config.toml
model = "spectrogram VAE"
downsampling_factor = 8
encoder_norm_position = "pre"
encoder_head_dim = 16
encoder_bias = "none"
encoder_dropout = 0.05
encoder_depths = [8, 8]
loss = "mse"
lr = 0.0018
beta1 = 0.9
beta2 = 0.999
final_lr_fraction = 0.05
Rows from block 2 of the decoder of a small spectrogram VAE, named by matrix and row number. Rows with one number belong to one channel. Each number is 128 + 24 x the weight over its row's rms, rounded and kept within 0 to 255. All counts start at 0. Numbers have three digits each.
After each channel's rows are labels from the 100 clips, of 14976, where the channel reaches its highest value: "lies over" is the class under the peak. Only what is clearly more common there than usual is listed. The data: phrases spoken by 400 fixed synthetic voices. In brackets: how many of the 100, against the usual share in percent.
# convs0: first 3x3 conv (decoder.decb.0.0.convs.0.weight, 64x64x3x3, each kernel summed), inputs 0-63
# convs1: second 3x3 conv (decoder.decb.0.0.convs.1.weight, 64x64x3x3, transposed, each kernel summed), outputs 0-63

convs0.23:136158122148151072205092145122142084116104125135175124076156103145129117130152110107124101133127111111141130157132141104137131120105145159127111108143122076153150133121147087108098134129128131
convs1.23:140141151116102089161089142096161138116103153132137144147163161125115118145101168143135121091126145117141133130078140141106134110129120137105092121094071165150128109092076136118123120110152169
lies over: silence (56 vs 25.4)

convs0.15:124123141072119149134101125137136103140136147161145120078121117130111093150120125134116073086112144120132142128159087087143143121103152131138131133068110129160133101110158101117081163135157156
convs1.15:156148101142167134116090130098154122146078141171113116127155122139091144147154100132089135131122125104133149120074136141185160130122139130096117126083120105127123124103113174148115088150150142
lies over: /t/ (28 vs 4.8)

convs0.55:128158127072156141130141121140140115128119117155144143065142114129145132104107145110110101087111134047120120126139135107059129091135094140128096117141100130132128159128147147105144131113124155
convs1.55:139101148104125144123133137093173090098132111154104128168155116148119148118139142117112112103156096126082104128135095143139148180147147146160162138108091113147135132097107108129140192169128123
lies over: /oʊ/ (30 vs 3.9)

convs0.62:132110130108123066160132120124151155129082141092112126103126116136135142118181114174114141132131136126104107127153145125113097134119113112106059116125093118135158137137136150139100114146053120
convs1.62:161080088097138130171143090149129125067118110163163072134117167138107146129147144111109099153099124139095126138162139168166138106130102129083118129141132121140125119132146138104112141120129125
lies over: /t/ (39 vs 4.8)

convs0.61:114142095123099146100117150093150129147142133117130184129119108095090152137091119152129141110125108118134053138108130138095097131092159132161109107136086158131105092158130142101124105095122121
convs1.61:113098096180154101178163147099129111131143133122147111168120126165093153127178146123158136133131111100109092113129098108119082145136122133166125120157135164147128143151120109135119143157172147
lies over: /d/ (51 vs 1.6); /t/ (27 vs 4.8)

convs0.33:129134138075117107085112110127049166147182175102116120104127134109134143119141134125128166134127107135106128140080106144178093124134119124117131117134098128138120101121126127117100086098136117
convs1.33:100060130125147130154112108152150127164131131154147092094135123156099120135125159121125135117143097165153066144153110090162083136125138171149107107149139144126123119106104162148125148121105140
lies over: /ɑ/ (26 vs 3.5)

convs0.21:157143070146112147141105126098110135135071141142137129145142131175148103153134112148101142122137102103141091131101130130098078096097101106135130137115148099132124110133147124111093087186106119
convs1.21:128139083181126141125119083137142099150118101096163117133162137133144137146117079144127172124144147131116118132091123179131076099107104118104088123119123122137150144121113133101170163158132144
lies over: /t/ (67 vs 4.8)

convs0.24:170103104140147110153120160137097094097105112139083140143134118121125180090110150124097107131156118112102150120116118146117084116132139131137161120096086113107129160162126088101082143163117116
convs1.24:118097136121126115137131148142155140130131141068146136147135128131111128151128103179151113150085130100115160150126168084090113163110180118104109143147157077117112135145107168109089141116139132
lies over: /t/ (59 vs 4.8)

convs0.60:146121145125152104085148103108100112138078110140129089078112135115129156123142119136131088146112119088128148117149113124074090117102127130088099137155090160128111115123151108130095117111071130
convs1.60:146113123145102130123112139172143158181173162137105142108151123166103143133117123110131092111137158124112143131117151130161135075128154113143123140143145151123108132079099190142184122119138118
lies over: /p/ (44 vs 2.3)

convs0.37:083115130123143080128184127116122113116073081119132116123125114149167165122111084157112147100132100117102155143127130099140070123124124094093137126090144141111135133110135133104139132090103141
convs1.37:118127141123166120138144118143123131147144116141138133099170134172094128149120068114154169131154083110155126144133096077148177126109137108080112125137188100123145112106115110109110114131122133
lies over: /oʊ/ (28 vs 3.9)

convs0.1:119154145181176134163135129112076122131127133118127093138109139156120101102133148146064118111143116121154160146085130150086124150146152106142090118134163143132124117137152166123074137120132132
convs1.1:131103125142097179112158127088096109099157103136110151125105129141126111073132163156134123172109139194134075144122104134146105123108096127122146128133130094106123077134129096137131127124144137
lies over: /t/ (43 vs 4.8)

convs0.63:150126128171106154139137089115099090140120124109109106121133136071112138140134081157144096107140139124130106138117127105053151165102141125111110128097095098123107119128142144121153182158133118
convs1.63:152129100160134119097151133087111141112125113117126102150121118128126120185125190129112156115102102080121095133109149168123110076143112117118099126144129070135127083137151117136099143147145147
lies over: /t/ (56 vs 4.8)

convs0.56:115121112124149155064130141125117079117111111122128160118127126120115114096139067124107080118121114110128136129139096123106127121126136097139087111086116112138132108150131150155108211105123152
convs1.56:128132132133117139107139110093161165156089086153128093108138121121086137151116176171167118134120106138106138144161103135120168140131144082179117124101140139129117123108110161153118101144097166
lies over: /t/ (53 vs 4.8)

convs0.53:136110136123117109131119151120095102036160155093118139106123122144138130118127098087116098157110108077167137141110158127083115141119150136108117127135103091140125135141164111099157118132103127
convs1.53:123091156152095120125099126122141139129091149138120129182153104153136101160158086114128109134100127106147109123078119105138104115109144172161100115175101088124149118134084097125161127128113119
lies over: /k/ (33 vs 3.5)

convs0.22:090128157089147156094114169144141096135122087128149054112112132092135131138114063121129115142115109156096128157142162110165097085118111126122119141125121113142151147128121163129110139116124130
convs1.22:130137107165093166102124117165163158136140092153098129159118097096110110140147088090177121128127110145126153121142152096111110105128112136151173121111096165126146151086122106149134143107159116
lies over: /ɪ/ (35 vs 3)

convs0.27:119144110126158164143153136150126087140141068123114122115140109120139130129133086113154096087088126098154180114126149110156109116128115112123117123125134068123146157089151106092097122128168150
convs1.27:133125065116138081109126083192157132127132120133095134117130157147151150164111144160171170118105106103132138123128091143135084104131094120138135127138136121122116109129145107156096105124088115
lies over: /ɪ/ (27 vs 3)

convs0.8:121104120092161147154126136138165088148124116110115085102105133118152126148118135163055100146117109135133176111112107090116151122130105163128111136080119096119129140087117166101128127140144145
convs1.8:147143113133097115130112080127128172149158123121105115111149125135187145123109162174124171120124117093117165113103155160108138100144115160117087093154126125119119097156155117139117083127094134
lies over: /t/ (55 vs 4.8)

convs0.10:102125123131114111142129095140150070147154109089114108125112139121106119121143045120093103119127113135136143121100113095155065141127100108126138116088125109128126127139138149096130071116136152
convs1.10:092127084138139183141123135123112069167071111140131145132135137177127112162120125107161096127124163132153163099150111115114125108131105144097152125135158145146106130123115108118078156123131147
lies over: /oʊ/ (29 vs 3.9)

convs0.26:112132125078133139122114127134082105112110119131091113049124150077123141174146104102115115103157132166146141126168119124107162098114118122119111141111119115116114135138149117126125085087120088
convs1.26:111135145151130114121138102098157130146166120148134128142153118129071144126086097131148145154130127117152166153128137087132159132133181083158158122123153156108103150141149087124120092126077156
lies over: /ɑ/ (30 vs 3.5)

convs0.29:146136150126110138137121131086087137105092113163119048159112159176101108096101190116156127124138161123132138141103125105139112141137149145137109116136136124129117133122171085140127157145133116
convs1.29:136142100171124161141143079130140160153087116085153105139138099135105151108145128098124127116114152122092131152131144104171058176122138159092130137149132123109119117100139131114118151160148142
lies over: /t/ (42 vs 4.8)

convs0.11:121155111107118113111120120123104129156126112085138127139099103087099133128131101139127119156116055107117130144147109134100117155093139110118127091152109150169103097151118131141100089078128072
convs1.11:150107152155138077133148158172142163096125128154117104122117139102142109124127166108147145112177125131092074122197120164128162089131121134123133138083152121138124136138100099132113123133134133
lies over: /t/ (34 vs 4.8)